Rows from block 5 of a small sound classifier, named by matrix and row number. Rows with one number belong to one channel. Each number is 128 + 24 x the weight over its row's rms, rounded and kept within 0 to 255. All counts start at 0. Numbers have three digits each.
After each channel's rows are labels from the 100 clips, of 14976, where the channel reaches its highest value: "responds to" is what is common among them. Only what is clearly more common there than usual is listed. The data: short pieces for a synthesised band: melody, chords, bass and drums.
# convs0: first width-5 conv (model.blocks.5.convs.0.weight, 192x192x5, each kernel summed), inputs 0-191
# convs1: second width-5 conv (model.blocks.5.convs.1.weight, 192x192x5, transposed, each kernel summed), outputs 0-191

convs0.110:141163157114155116109140109129105143076133147090142150129111110139097122154139116102160090076097143066116062074093135117122130090152100124110130127146168140151115128116136132142108117127118130099139116123149191079148148148132065129113141159158083125139157131120128122158144127130153141114156139135145113116117148129160134108117135138146126125162151129130119132121083108128087141104104101171089096086119109121098070161145093134136133086133098106158126104138112114115119082123107080140115077071118126135142093130139129136096137142120102096142151123110136110118130120114102097128
convs1.110:127122103196083101134131124125089108083126105098108122079103085126119109172173099132133140103112102154073116140163130118132110146134115136106131101124106106105121148112119118110075151139094118115097120104174138117108127122111153127140123106106103107111174115108133109130132127120096130123090113116121100069146110146188140151133112114111149136137117117111111117113100120120127160095136122092133103132098128070137107077106132135131130127066157118119154117127130123148153151118167122151117165099137135120108156103169124128092099073126132062084116128108144120136138154131174134142
responds to: reverberation; text has "reverberant"; text has "room"; saxophone-like

convs0.182:073115103142065118134155081131101142104115134085138106139087134106086189137136127108127134079153090178127104103109147135167130171137120124142163122092119131142100149120152117118142109138148146154143162161102144155126112166116156166095120158150138148133083167115121142199115103138169128123100126171148132127162151153136146149096154105140115135130143111133142109118136104151122141166143115122134126188139102129145170147151141102123166134141146114128143102123117096127142166127180141116148131144146101078128116112176108129119120142155109130143134145123153136119100150118178125134
convs1.182:126117135107125110128101127090166118097114129162097104145089138109186086137101145151146126106127162030126121153123141134083165060102097162159126104140128138132151121126153127131135088131108174109100130145103108145133135103095131110122114098117126130172126124114139138091129153147116119120142114052144105131121114129085106118134154116136145096132101151119128159123127156129132137119112126103108151103157138112127135137141120091136142125125103152108111131120155101073083133125095069143116124113138126107106095105071117111122098107127116139121133116161105102114115113114055110132
responds to: square lead

convs0.109:093141136159107129109153079125099106161109141089055111127114135097124130200116148098149136130152126132187139147112178144162176142194159133142115121132141132090076079095167135106139118122120076140088107120124119131148110145103169150149161178139114122096104155137135131099151172085143128137114139148157142076143111144122174115119135142135139122141141145116125120100104151144101110127138139125122087103132111121126148145134108121133127095130102162145123130105110089123103113093134148167145126149147160124158110115146133166105152116132157134150134138096146143110102151138113129123
convs1.109:155168116163131069128072132139127131125087101144085107124140116103116138207146114116115126129150162087136110121150201115134113098153091105142145130158120123118154167129139130121103100145116121094107085088130079125117123073148136116142132103115104117141101144119127113127156115127137133107130135071144120095119129135133123136142156123128144112113165205127118139157145132142169151113114141135163166121166113132116126141110101088110135090119141115150125140113087139091138136145114091161131122104113120141176127119116094103066115094139107131107090120101102147126101113118126137109
responds to: key: C minor

convs0.105:141100145148112136135106107127096106135133120121098141132139146123134139121132131159149145106150127074196117138115150098132146118140143131113125123113135108155111111095085114122108089109153121107147123111079190132123117073073100140107156105111114116105111119166099109149107131111123094156116150113099065115111126084163134145095133106107145098138120124132109116137092075062080125124075130155138096126157128124129118131122099117110148085167065113146106160131145191137183109129113108140115118101113116161106119117155137117132131167138178136130138148117130116134137140115129147135
convs1.105:160100146111135126116139104145134123103158151142128147071190102150112138170117127118124087135101122152097091097140174144084091108191134075089095130114136132106164139101134113132166154122124100136145126099142151116110129113122132129114123096124131142142224117123115130082156137087113150141115092127125105117163115143111094102141119144132133097118091142087108121117150088135171112102132085126109114137135127112131088101107154134102158137102160094146134148139132100180109145117118135127121124130116138098109150135161140084148156139134115100177114138133130120110131084128107150116
responds to: tempo: 70 to 80 bpm; tempo: 80 to 90 bpm

convs0.154:148127114094136139118140147125140110142112125170158109081087121134082103112109114144153121108135139112107127153136113169121126110100162142091094146141069088142128155105098102095115147152132108146128129128130131114156089152155132135146154159110150128128223157106122129123114087095149083148141119119139088135113125118116084106110131110100126131112121116114122124110109136140133164129107145109059134130188163125145125057116094145109150111090103131119145130101126150139132123111102123138128147101139128172112135118151140109137158095135132109118109115131143134125204120140127191161
convs1.154:108124140088143125127159114119120093112154143115148155114140137180189177092136116133133114146130183076098137129083135125105075123185103114137136094072132120142137114114141148134106111162103138126132125139134128153132146145149111151092157123131127128128101100132132157154137122149127130108129110134099155098135133107092148152091133103108145135113135124199125122092153113144141103126136134106132130097121132139152098136101127120135110116099206117111079151111119097118091128108091091134105092114104147131133130167102152116188112138162149107116134153134116088148124107163094177139
responds to: square lead; plucked string-like; melody instrument: square lead; melody instrument: plucked string-like

convs0.187:087143121187105121162137113128097141120132143116135097157073113111098113158161141123090151122170122156140148126140143144109185090142157122157122115110142117172131127113127131168128089142195128186096142120121112163162107134161135135125131115193124116118107184126156116155124096136160145155132132133176128110164135103132126171133134120100089128115137140126128119128105115152136142136135111121093165146099124137101146128130101145123136163134144158130090145129121119132129126114119195145178151089154125141125142115132125097124139135117101137139125148116144130135062118107202092114
convs1.187:142121152131128104138096124107158114086058128087095130154146131117134098153140164151166134083157166069143092152141135131111141118108134157132107120114105146140137101116120138104120115113090152131117089144119125116149146079097142132129147127118136096144102117115121099117116131095125112103136097051128136105098111169133126089097155129162123108147118137084141140102119157125154130097111142114135119127139147114134125106138095077152146097109121137143162125179121145094114140140143122182096081127131158142145131103085126122129119110130127177094117099124093136091130098121049127112
responds to: harpsichord-like

convs0.173:122127115175114114144126112139118066108091135098117123130093122107101149139170142106117159110170110125173105136132158105125157132132124103126135093134113177153148127124116147166092176133160129147131144077171132158109168168163122108109093110113119146171135165148094123146130118096142148084132109142134141127137118156152156156101141134152084119132140144116126130144137110129104106164121113139112182134124173144129122110149118141147139136119099082119136111138100097101125113126124193119129168098122097106122140169097111127124128147150112142142185162131111099138079135122190083121
convs1.173:140107145149131119128112127123115133105083134109125111116145120100138066125140134137150111091150173043184143125134126136078139125086098155115103113132113118133089107107124121115146106108141187155131089145125106109153137115085111148156134146134142116142135136124106110162082101148127132102129114063121097158126115159146118052106136104133106091120127120118123136081093159138145147094117163112106136141146145142124146164158123073161143126111112151106170106140121132104122139151175115141111101119147156111104136087135105138099142117128113153093117117108123131096155130112081153128
responds to: reverberation; text has "reverberant"; text has "room"; oboe-like

convs0.48:101153101133127149161156147112101125115084100092165150128160136167108174091141114118157097102143127153134109113117109130112168110084134123130138175103137126118154096163134121176137128123123098128150136131127172077105100139116111125084124106107124129085089130137149129119164090111095068134129093083120124126147143139149121129104136135104134165132155113128067129105131123103120114116108128132125130115147150163143121103105129094119153098100132086125120116090098149149159135127095118175121099131147136160167169130107126073106140159109083148121132086120127141147083143143110156087
convs1.48:123102126155088129136142087099120122118114115181100118144123168099180075091128117117121147119117152114123112106171095127133154131112107133091108141126143118162108158114117122086146148150119141141114125086149136140128131149154071109147140151152135149077164152147131123153121129116153170126120136133129112143120121136183137079146107159121139110115115096137078097128124125139133167146083106149130169150127134160113161102142140078127135132123173112091144161107160117123162097144159116055145163125113117097113117117183133137119112105084131108133162137118138132105165158099165116128
responds to: square lead; melody instrument: square lead

convs0.125:103111097200103119152136123110083117141136156109142134108106156130138126110164129124116125115133131132088148127144119093112094131132143123124058125099139126109149096143160113100169147125134146123162125135142115149112110122146144114104079093126120125146118096109098147129154108107114124125119104125119107065107130140169088148096072084139109179102102140131137133104134120153097101145124152121159107109084114149151198101130165152126165147115156177120117144135152145128143174150135181140170140114157113142112100098117139121114118113136152137138117170143115109092111149128083108091
convs1.125:133106101169125143118105120133120136139073106130094086111115130123116102129159117120165128117111150073161091125146121131110136111118100136122130149130123108111134128142148153118168119130098118118146124106120111131131120143059120109128101118109122113121101148114104124090121133114124127143143108097133090100128137145187093138110120130152136122101114127112126143147138105156135119136106147134126127120097142123117129109131148109141115126117163099128170136150070145110145159140122163176118062077151132128138139123122126141136114078154122130000153130136147172141144150117153159163
responds to: saxophone-like; trumpet-like

convs0.44:111134136158155135089109146107094157147119145144151153135158105137094138121178128108080164104142156118169122154134132143119118112146124129152121133145097149113118133144134166079186152128145092085104116152170121180110161142155157116161121111150116129140180128125134128144121162109104114135137179152142146091109102134089126150169144092180185117159088125154143127080120151131133112117124107158094153121115128129119134126153120093127095121125102126133106121107097111106108121136101092144137098181144135109119120118132117110119119091113094085082136143116154137119139135122198116157
convs1.44:153118148171144149115108136135099126101115121051100116143124100130062089109165148116128139115089135126107126146122103136131102121106118135088156124103120177176110150144114098123126118132099137125143115156139099107126112136113144109132102117117108151131088105113100133115122112116124108167172144074130105130135129156085101138114113091149141140047161117152166168130137157161113148127110128091151151141109102122151150121115119133143143109096165116149099104141099150132151145157123173167125068105144118129136103106130113142130114132127124100156106085108111188107097106123142093105
responds to: trumpet-like

convs0.11:125123153122120104111151157119114146104109043101152102102153144123143192114121130122080130122138132129131119140104129112131102113150210193143110113146152139120124147118078143192127146124109162149110120108164126111130166122110112132132110090170156128171118144136125124197098114147122129122096126116119089118115119114089112108102107168099145114115131087128117121131116126163107134112113119131100093133134099131112134128109116111138115129134126135064122110105119078141124107144121131134154092130118123113095153074123107168164133166098126111126151138115123119125180121165115142155
convs1.11:128140111144124118126109142124130157115118101129107117115064183104121178121125146110115133131104142115107130168142121133135100131134225132120094129136135156167127121132101101100130129137120172131158093131145126171137134114129141184131142143111141140194144110106148130110093158139100126128114108113123135131120133093116128091104133193132124099140119071134148128128098135122132108097130118113145112115115125143129103104106094132121123115121139152054127128133134167124115119162144129102149125133103110157072146048089119111140134103088118113126129150084101121121093101176116098113
responds to: key: A# minor

convs0.148:147120123105097133075139150110119120097133131069161134083153108098111098103144123154192129103133098106116141126121125132174128081094141102085091084159152100113115130101144109134083163114137153128135123110107151132135105148150123153092157099132138134111158107115102111135122123158136108089094127094100138133121136130112124123122082138116116119129136137093123100135105126120157182109153093138071113169138121126100102146156099110132138126144120112130097116223150149135129108115145123142144140102157153122120139127110108143125107182140082104150099080136137124101099122130127119097
convs1.148:130126139158090128076111101117114106094101109098096101149127128137101131117131099115090106093120130146096080101060137122095117095137141071093152104082131133133122137102113102105109150107103143122090144162129117181148143152136168150115126113140109143094126138110150119113134110112085153109113119139131097092141110148081128121139096071140151119133104100100133144119134104142137106080153120108140131118134125123143113098087124128112119090065140124163097095116107100112113122089106079105124160108093097106125151126143116099140107102114154106168139114147146094085126113147133128099
responds to: square lead; melody instrument: square lead

convs0.191:074111152164089124108113143117121231089178142123150117149116131139130124122131140118154114141168128164114090110119105208068134118108118140140107143091135121148123122129129125114131100110127115129126127109113133137140135156155160099101085109120067116146159148128132126098119110093119132108135109109125073109147126121134133121142120106145138127114128098155153122135118189165140138110197103129113134113111140135154103086140115127137143166123127114118153144130111150128076163118165107133180137134136176116120156137130150178112149088102134155123144138129116157126127120098141112132
convs1.191:154116138092110143127104110149153127088126120157100126155142107108102128083124137158134099106108140110138109120118184152125068117194127135169088107165132141122133127106100115134141144151143127131113079150105122108092142135117127123100128113126130151143176137122099128065139134140109138126139101110120146100088145136123135133133126095120102141155094094154142151097188113139161142112091149124110116130146139109139115137160102131131128126111103140164127128167137169117147126125151109161120132197178154137131114147077103070176123113168129130115097139119100157110116090140074157125
responds to: tempo: 70 to 80 bpm

convs0.134:150145112158138114143132131151147159104157151143171116152149125105131177134135145106088124151115138095115094101100140150109067122131120130118111135151140126136097130147089118108102105126160110133149144152126118166202133123121134125089124126130175127175142123143104129166154124095113119156154144150133170105150130095140140147164145049151111105140111127154126146133104112118141149142143106104113130118162137103111119061133102121077161119124110084134107154123101103105109117105127129128125096093165123140080118157099082111122092089124076129105105118122134113120090161123129161100
convs1.134:130081138110114188116128153127096146133129116111104129109113066153106077114121173127153145119111160125126123156162093114113108159102074110152138119134104116160125136167126114158085146146098097133144115124147113156130139181135141161135111138148126151144135121134126121096121111123154134183156155155161154126123139182095170118119125070144144143130135100127178133123109124177106122133114096137155170129113126100122127132118102144119112174157207126125127106141166151129161129130126165134133185158144138114094141162153150143143140139119157148116163095131142150131099136109149123120
responds to: reverberation; text has "room"; text has "reverberant"; text has "noise"

convs0.114:128137085079127104115163092174121172144152166140132120171119159152096137149142116106091164134101103131148113078116176150140140125159143191143102143101116113107128099116131142148141146152113161146104126151118170112100095144138121127137106092166096136154145162104123128152101121134100115090155135135130058154159133203123140113170099131139109120146132146127146154137125141156120150129103133119110096113129116146173079116130093173137151130155135129114108120130154105110130135117072124150115125129117143117147118148124086099119158140133078119142169113137139179125110133114126122154
convs1.114:125140099133141082135094168126116132136138155172109102108101145110150151161147129119111121095143109106099125110178165112111138109169119112128140133103149112091141151157163151137141115123082139101153118136138100126112133143122094103156146125126138124185135117133128155113130103151091147129109104083131076208124131128159093112110129133137126085159118123107103107126148134145123141121111127108147155139164095132105110145144118152134127116121149102113155141119090110094128121149153111114137101111167119140095110104088104104065112112140129110136069196118140102147136107082185167109
responds to: bowed string-like; melody instrument: bowed string-like

convs0.32:120126110148085156127137170122080119127128150123134134121119142149134132134163126119171106134151089113121175161201128085126132148115115142142128144145128132119159085124100125126143145134164111100146132163117114123120103137138102168082136121111136146111129086127152124117127152129136117110125116092168107066119141133143129180140081133126139146092153139096144125133095096146176120137169169139145133169112136159152181123131141093177143162114103138114103155133172154108121114125100202115095160145141124109122142129128173135132116136121137072130141099136132141113091133128068117116
convs1.32:092108156122138133134129117147132108084134127126150110112114148114135118092158131107085113119151127133101124106117099158116105131118145088127100126133108134128113132117103139082152133121125138100135111128161098122137087120101117116129126123109075121109092136116090138137115113118143108136128135139118114148123139093207114104112130112133125147073095133113113107149168124130122166103112130100126108116166090135128103107109162115102120107143133123115144116129062133138111145122130174165122050087152141138099149105178095133127130093126152144018163118106148123176147138110118135168
responds to: saxophone-like

convs0.3:102116058134131125131119150132071113171106143170128133153144093135117138128120130102095134118167140123122153137126123144103154118132148149110155105137113122145129097153116131142177131094142128138105142146120154157132126089101191109081076118128091119152144097117119124113105136130104109164131134094116166124145076130146131136123118125121143115133135112173115103138113106111137034113117116145095157145109084127160145091112150085102111133136137163149121158099096147106114114105116093155114116171154060128128162132125116114136113103135145110057132135141127117121150159147132135128
convs1.3:151133124183148143133133122116099114100108105127086116148119112130075153091156140163146125121127154114104112131113120123122110115121145168101198122081129135157106104141135136146110128133146129120145122154145064107133100142100167126112095127116125122118099115113115116115109151114102099121188121096121117083167158161162126128125137116127168141100126148112151155132118144139118127142152131095172155121107118139126095095097107146143126118105128124180114081118104113135115142130132116190128086088133118152097120095134130120134080095103120086143080119093118193145080105117170126135
responds to: trumpet-like

convs0.62:096107112128095127127053153122137138136154118127108172117182107125125125115115105128129112121156127163126116124139127135130098101132142116136140122138132113195146101108133152160120106123158130073168124131147125128122132109131148135125186144142146147136159096133201130127140170128120220141172132086121118127088137064130120134116153150150135121105057127115128104166146097154125112114173097139132143152107095135088115138094105123097098119102105164118131112145114159170128111139111140125086134151111155166129121121135148115103134129137153143124101133140166145138109102144144134145
convs1.62:100114101166121129127090107123098106124179115123150163136155156123151138118141109132152137135106108135108146087147115105119106122132106151136131121128106166118138138139124077126075115099162090076119090082102093158105091098095128091127088092138103107147147155116133123099130155079101141138150124109125112112145107120132113122121103135129077115140075115113146089169117109119130104123140118128164128122121106135094142101078129124099136121103164089141110113135118160225138134111143126108091133121131100119147108126204131110134134145123108123118102144115127142112111125166143082141
responds to: tempo: 70 to 80 bpm

convs0.188:139102134165135111147151131126146124075114146102125085111101156104119137106104129122127148124134101132164139151134130107120154156127153116165155115090134116130162154114109144147103130122094119132133126109156168114081145159092147156095100131123101132151120137168116125156111122116127094138102119159138128118130129116137132154156180143127139117115140137087149129127117112108172149138095156152088120152083093157081123152118086101097119073147106101108123142083123124118153119101056120116144124101133118111121156112144118095095121107110084171131145113166145164133087133101162045114
convs1.188:131114116161095091192113110102105115129120116150117107141146133099167068113082137118136110094111148112085100107189116119115127125104135115108103120169134107142116120119168145101092100136112163151100103120137119130141129102120108089146140115122122141187140130131101159143083123151143120143125159077113124159134119102115125090130221124113120098109144120126118098104117106145133159102072118116165137113134132137132146138125119114151128114181134122116147119108071128110109102147136122146112057082125117109125105108100130139130109131102112162151142113124128164139112140116082128139
responds to: horn-like; rimshot; melody instrument: horn-like

convs0.142:157113128136116122139122119126136130083124116180173144147130120130138110126126112101108122115103124225164143105097121120111159149109115109132123118166141111126130109122115090136120119103104078119156151110109095100117132115132121086109138159119095132142088127147099167134137113099103149154157140157134147088132119139129168111187109133133111120183134130143117131155106124146141138093157081164146129137168108137134107120094108138073126105140092149127126117094116132113121087091099170145106131087162084175109106101130128134107129105124152157131130124149167091090150156125135185129
convs1.142:124121105147121154132133108121095137126139135120147103110121139154122080094125120153177159107131150064145125124157120109106110097105045153145172111160141155126122141145119095142132132151092085121097124117080088134101160113122129117162118122151158137146120145121119120084150104107102158183153114076139090136130109148133113128110142151142122136143158123141121138120085128151114114142105094131124137103153128111092130164099103132105146146136189094132094123091156130147122127138128112131109131129143114100121129155165122156146134113155107158042144131159110123128099139136166189138
responds to: square lead; melody instrument: square lead

convs0.174:119113142178124110092126099111123164174112117068113097129172151110126138110194123106138085146114154118150153142136137116123108117082116103121133102104099126157105086133143114137177120131155112155137147087127151162152120158171162132147099100164125109144157129091127165095146129143158133134147134123114095126140107114133090120102149133150123132088055143161144172136114130090135132121146141126127132143101127124095117126140131136102168152089118153152117166094119160141150120130132109097117146145160147102118144140165124127138114088129097121142089169143119145138097103147180076133
convs1.174:167130111098103179139116115146115104119103117131148157120144122123144119145102148155117101157105141124119132090120136132125107113128159111126061109144111087098126092097125114133089111117104129136121100145102093104115119143118091130139132086087140098121092082114088072105081121158140091111168134108149163109092150175104066103144150122141093118122137149108127147124176119154119084131136135139119127115100119131112108147097119138180125137120100119122129091160141138130122138142149172160094105138160110135161115138098151123159115165146122123145130145149114185086151125119066124145
responds to: marimba-like; melody instrument: marimba-like; tempo: 110 to 120 bpm

convs0.112:098146099145135106089141063150152167132098124073130103128129129104110106164146141177157170161088172143120139124135188120118133147207121134153123122133111139140135100133103144105124089106112104106120155118103134110184118150132120146085134109132143145137158130131158133173133126154160149153184141085097095121121170133142142112095119112108124104121118125144110119154112126120140175112086116141149097133115109127102077130151152133124151183133149132158089194118107117105115116126169114168112130134110127168130150148131129130108116160143143125124136122105158133118134116129103119132
convs1.112:120146113085136128132125149105130119131122132110126150140129147139163193204124119113067125131134132136099104103119199133122117129162139076124120132109142120117139144176165083151139109135112137129165097113127115146135125101121156123112129147136121126171103116135158133118133125131133106103120121127106120140133127109137120131108131103131138134170112135108083099158123129124131151131108150142161136153133113151121125118099096123153090110105122151156188131170131133101136120123129138153142156114135150147088190152155121131068123180119123094099106215098136089181101130079132137111
responds to: marimba-like

convs0.157:158161116119170117149152119127165154184172129162186116135141140121091129116111126134127127117116146147176123119122105130160127106107172171143112093155117112154104081147107117100170106135096160128124100143099166086102102107132165118162136157122099114109140154090161126168153100112119140138109102126120130107144135174123147090098135116109110126101126132101130136144148163130161190090150126145105136126176152140200149142080086130140140121109101148130107132095118100109145119133103125116138119137121171139127126169142125171141092159130159119152127113123140148125137130161096149133
convs1.157:086138125143140111140116090114111113105121117184113079104100107162134176103105108140135118108120166062138109124106116100078091096177112092114150127106126139149128153126129138125104137134134158114101145089156133191126122144133107148140184131138153146131103134139140129132153144147136118120143139149116114132136136148112106127123143132128140099164111090143118153091134081153126120110107122102095150119128123143109104138118109136113133117141199137102075126062124101114104116116108086110103088119104107107111121159119107110126116094102120127109108116150098093111111111118115217111
responds to: square lead; sine tone; melody instrument: square lead

convs0.75:153140121096139133126105087139160149154159121135109139117125152119178196104110112131126133159116120136137113118121176151107119103096105145118083103132130163115151119083141144128137085132122146171160127135177134104087168183154154161133121135174161123143109173123110134169124151155169121114127113177156122155147136125144127120094125103159147135139136116118146152151157148115118121123090102078153121163153146109142126149131113151155166144154137147098101166120124148122115149112116083077124126133124067112117127127118098087107147164167102147149149130105118123145133123094167126098
convs1.75:134165108136155120117148098104111096129181143135160123076130130153105079112152181150144093105120166135113190109170155138109153116152150132122138147080153147135115080108121158128105126157147111144142167121128115137138107129087091094097108112127132118145130127127109135161124120136128123097146125112121105151144130151143131118139118106127144087122103110084154158100112106129131103132148131118119124134133145135132104119141120161114111083062164106069103144137115061144089112132118136067136164085133117134150126101093113110099094099152091108124129115139119157114106130073129145118
responds to: marimba-like

convs0.161:113128100102107122103142107122115081103149127176133123137145128143217124135128128140119107147146132157083123132127155088139171122152159133104081134113131124126142099140131130122076168129146154186147129103131084098135135124122129127099125125116147123129131142119151094145127157109096160145173109100128128119180146158154109134128071131094110140136140149158141114148111084123119124142136103075078115174119121140117125114130121129153158115081132141130143130121107155121107133130079107142148125098128108171126121127086120140113116122102127220106100083134136102095108119111151119102
convs1.161:126151142069100129090115126125125083096101121096090152112138124132191154148088116146163148174143150086122133127105118110124186138122095167108121152115121142132136146182115112108125118133111139125138124138134144153119119114113106127147157117126124130121097126133133144112134135120143121103145119128152087062111115179155136132134107139127135098140118140105130131117163129127132107137131095136103153127125102133136135147126141136111121105073111119119153133179155102078142115130151191123134178122141118095125116135115121113115117114109100186188105112148114104088140110118223129081
responds to: harpsichord-like; melody instrument: harpsichord-like

convs0.136:125117100135100146112170129160102127147174135106078107116080154121152118133140137111101134079117086120107120142112109127088091154169112147113083146134132115109150115128102117099133145136135111117097104121071119150142114144096188092160148103113134129078104183148126158123144147110139122115117113143154168132170117159147180156111101139110104138150151138152123143118153149150159102120140123117095147127142108158140145089135120110153142100107118126112158124095156082088148173116136140096145153131143113133127116133123152123135099067118159117117118140065154133094117135154105141084
convs1.136:128120123147106149096090119110128128139089104168103118093132141140108082139151156133157117118160104095160098122179127112131161126110090164151140160143135145144161137148141135144113115146092101115164123125108099134112164105134091152114092155132120129099113112140134110110197101106108144125155106150134082129073147176132125124133113167147125140156119146148130168152131131141144131152107144138101135115142153142137106115142100134151134123123147078131150136127109155089154127154141125104109054121167160115120098130097097138122099101137090131063132084093120189142149134153164133123
responds to: trumpet-like

convs0.65:141122162144154115153117127094158114144078145167129162061121082117155109113140113147173101136102170109116147144110150146136077110123124107111124141104108167166141118128090120123158093138157131098166138126079131099137105138178108116112133099141150123101082157168135148136125134122116095136136097119131117143161152121117156137116127125141121132182131093210135134151153155118130173164120145144128118086160148135110103135098133101149183124159099092113113119121125161122143100116132079146099128141119112141115137103119155118117118143139152147123092104116145149134168148100115130090
convs1.65:143107145072092134107162121118105066108160155134138168086136113166176122122128123127096103181102151152113118077143113128109115136155100147093067124086130140112135157143131087121136142132121100103103106125138150142107093119136085100110125125155116122153117140102109122130137139125155155114150151160168123090141101144157104102132078134152127087083096101159150160082112117138112151153124128141092108124088121168141140116124149113118121118072109122128120166159139110134153115119103149127144151134140122123108146140164146142101104119149137094090148136127162120091099167154164127139
responds to: marimba-like; melody instrument: marimba-like

convs0.159:155137143134099129144133113131186123119116123146123135148098117122107116102148122112152126122110094121104165194197118121133112116106117118139084134170138122111133120119125086138151126118097118118120118109114141128116122109119130114129127128106106118137092115153136131109122109101097127139100109101124118152124115157151117109182147125140105140130124126118136105129158200120168131089136156134107117112124100129185113123112126149137125117148054208130116137123185150134124082119096114109138172169130140140129145133118184134128137104107152094145141098123126224152136137125112124075
convs1.159:093128128128145125131144138131110122140157145139173130125142134144095148116148130130104111112131082157118134106178114126131123133139151102119074119144130111123125112134138117114116109131106103132141118123113100086125132133111122114118121137138101121133111110102132126139132117108128127104096103127107134154110114104146113136122135139123136109129125126107129128117131113138117133158121123119125120127121125124119132118128135141149119126164143080152208123149000179133151160145173194191126002119163131159129110109137113114121112107137103103062124122122131182132129130123130112131
responds to: horn-like; melody instrument: horn-like

convs0.18:095106099140145133109113182135112099115139101098131149130089117116113136114134118115130155136130132126118204113140103132146148140116145147121100130106123100125140117085142158133125146128117101099127130107128135151055114123111118111162120142109097146156196104093076136180161133112130133130167145032129175125096106118142113131137092122111140098151133139111140137118110096154131097181128091129140117101116118151148150135087165138096088142111148147106169108181119133118107158138125142135067149095121116107145134098145131109137139096121170132129093134144127130111133136147136139125
convs1.18:146105115153161119105102134155143127119110104151097139172147152106098147167168116127128112161133162111158080109146095135122108103148155128131133127150124156113122153163129131143122081131150121133125122114129086128126104114114179134149133083102109127142142132126090147083139149098098096099138091079088108134116103136161105117121098115097136081088087126116129108163140107116100104129128145106140177113149125147184114118134083149133130121125141122198137136127077113122097157127111111207126104107144106140175128126093099122120131098115118126093093111105121153114125123156149157141
responds to: key: C minor; key: C major

convs0.171:119111146157144156121118111112090102108105135131087134137089107084080121134127162164160086104170145101149103117134117139194096126104120141124187132123098104147118125124117114134131087133140086129128093096129076132155113142196115136125118116111102130133155123133126076108113124161158119137108203150114113130130147124153102161114103128126117117096095129097140119101124103150101133158101118131104155143112109137121197152132126116159124163136098074098098140160114148142143151088125138109139150116131095119130158117119153139133174155114162119150110134134131130122121130111187108125
convs1.171:149131120143154139129132122121118124105156136119140106097146119123113110140126085100109126160136100134149118145113119110109135131138106115092125112147127122104113081125114155090129149109119131148110129110108157111103140147052121131095145085125108115126182087113176118077121126094088115131121097130102138143116131139168150112157109108110133127149107140095135091114133118070087105117123166117121109125094158124143133112149117068117153120112110122135142121135101148152127138092099111135107086158072202150098119085093149110174121137140081106140100110079125120074125107136081112127
responds to: tempo: 70 to 80 bpm; tempo: 80 to 90 bpm

convs0.59:103100162105131148126111160141117125195105128113114089143172132104134102124093103134119144154139122138120128134118152128061100158139126115117151145122119151112113140077120159114117084092132063110088112092109137097117104094120135126128120086109117127123133097154163069112108089126135095131134144128139112172127097130100101149117118130140166101098110099146139087150104114137089092178068107142153138128142119125107115045116109122134122147142110097145105135124103136097109169122156120142121132124113127162138133127103111130121151165149111123135142168105164129141137106148093141155
convs1.59:107112117144102151123142129092118121122156144131167130131128142138127120154104121115106112136128120141112115133148151110123114107133122151112116124133128123096170080126129092128082100133132122116092119112095128150157106083098152126105154130140129125140105091104184132101155139078115123125117117109084094121055091120136080112141142147119150157133119115137144111148100092086083089100109126142145097110110102129093107116114075110112126125127141130128141142113131107058122088117077122085116124114088079172120103125187165078120102120121124126111102109141089125131099083140135110088
responds to: tempo: 70 to 80 bpm

convs0.4:156132143121146128140116120108091114083109151145123120103082112101120127114093146110100068103123110111124090109112121111137122104101114136089128113146194181130132215120113140127182164134115086144135140119167124116149156134132117114091146125145171117122136116113112137092107146139120105112097112138118135079103115132119118118123134149125113118129144115089139124085122072091110095051141139144103166102159161119106096129143180091131115115122108093119112130126121076135096098110133138149134128109119159112110106105153167132106127142128156090152114100142139099131112124147122153126
convs1.4:130071131095105093092146140110108136143117126122140084167117088103152096100133128106178162095123107151059193125152124135141130132100110160108178115099098114137146105115120119123117123145125151118166131109144150081116129141131114161135103156113119147127135099127126119112087134116137135129117133156175121090140128152090102121135103120102125163095164146103126152086109146146120121138142120123096099141058135134135126126162107126107136128074174151108099110106121119142143114111149112132116183125093127105091154132111135168127120108111141083143131123112120134091136152158171075127
responds to: reverberation; text has "room"; text has "reverberant"; square lead

convs0.132:122093103106121120103110148138143154169100125122133147107167129102142140134155111142145139148135136122104094151108129195062114114097111164137114123123135166095123105140121131125133116115132059125131127105152121142127126106118148093105109074121165106136167113152108122182114117104132123133124147148102169145162116110125136127147143105131140120160161130200112122135100128098119134127133153149143167149131137146165097051132151127142155145106135142131187108138108152118149121127155105113193136127130091163122095137132139099136124146093128127126071130149132122111205127131110117128
convs1.132:128119115093125191109115116143084112159181126162152117155138131149163121137080133167146119164131171103132111119144132151130122112152091141119136116111172113141152109162117129140125139152148130108136158093096125159088169169121098116087103091136128144149072118098127119073125111112116149101127113144157117134113147123069119134161140152148131157112119143173110112108140134182140101171129138107114116104100154130142151141152115152122133116115108047140093151107137121097141109099116106105100111116135152122121125154100104142131127130143101087074111127161127141165101136112127111158
responds to: marimba-like; melody instrument: marimba-like; tempo: 90 to 100 bpm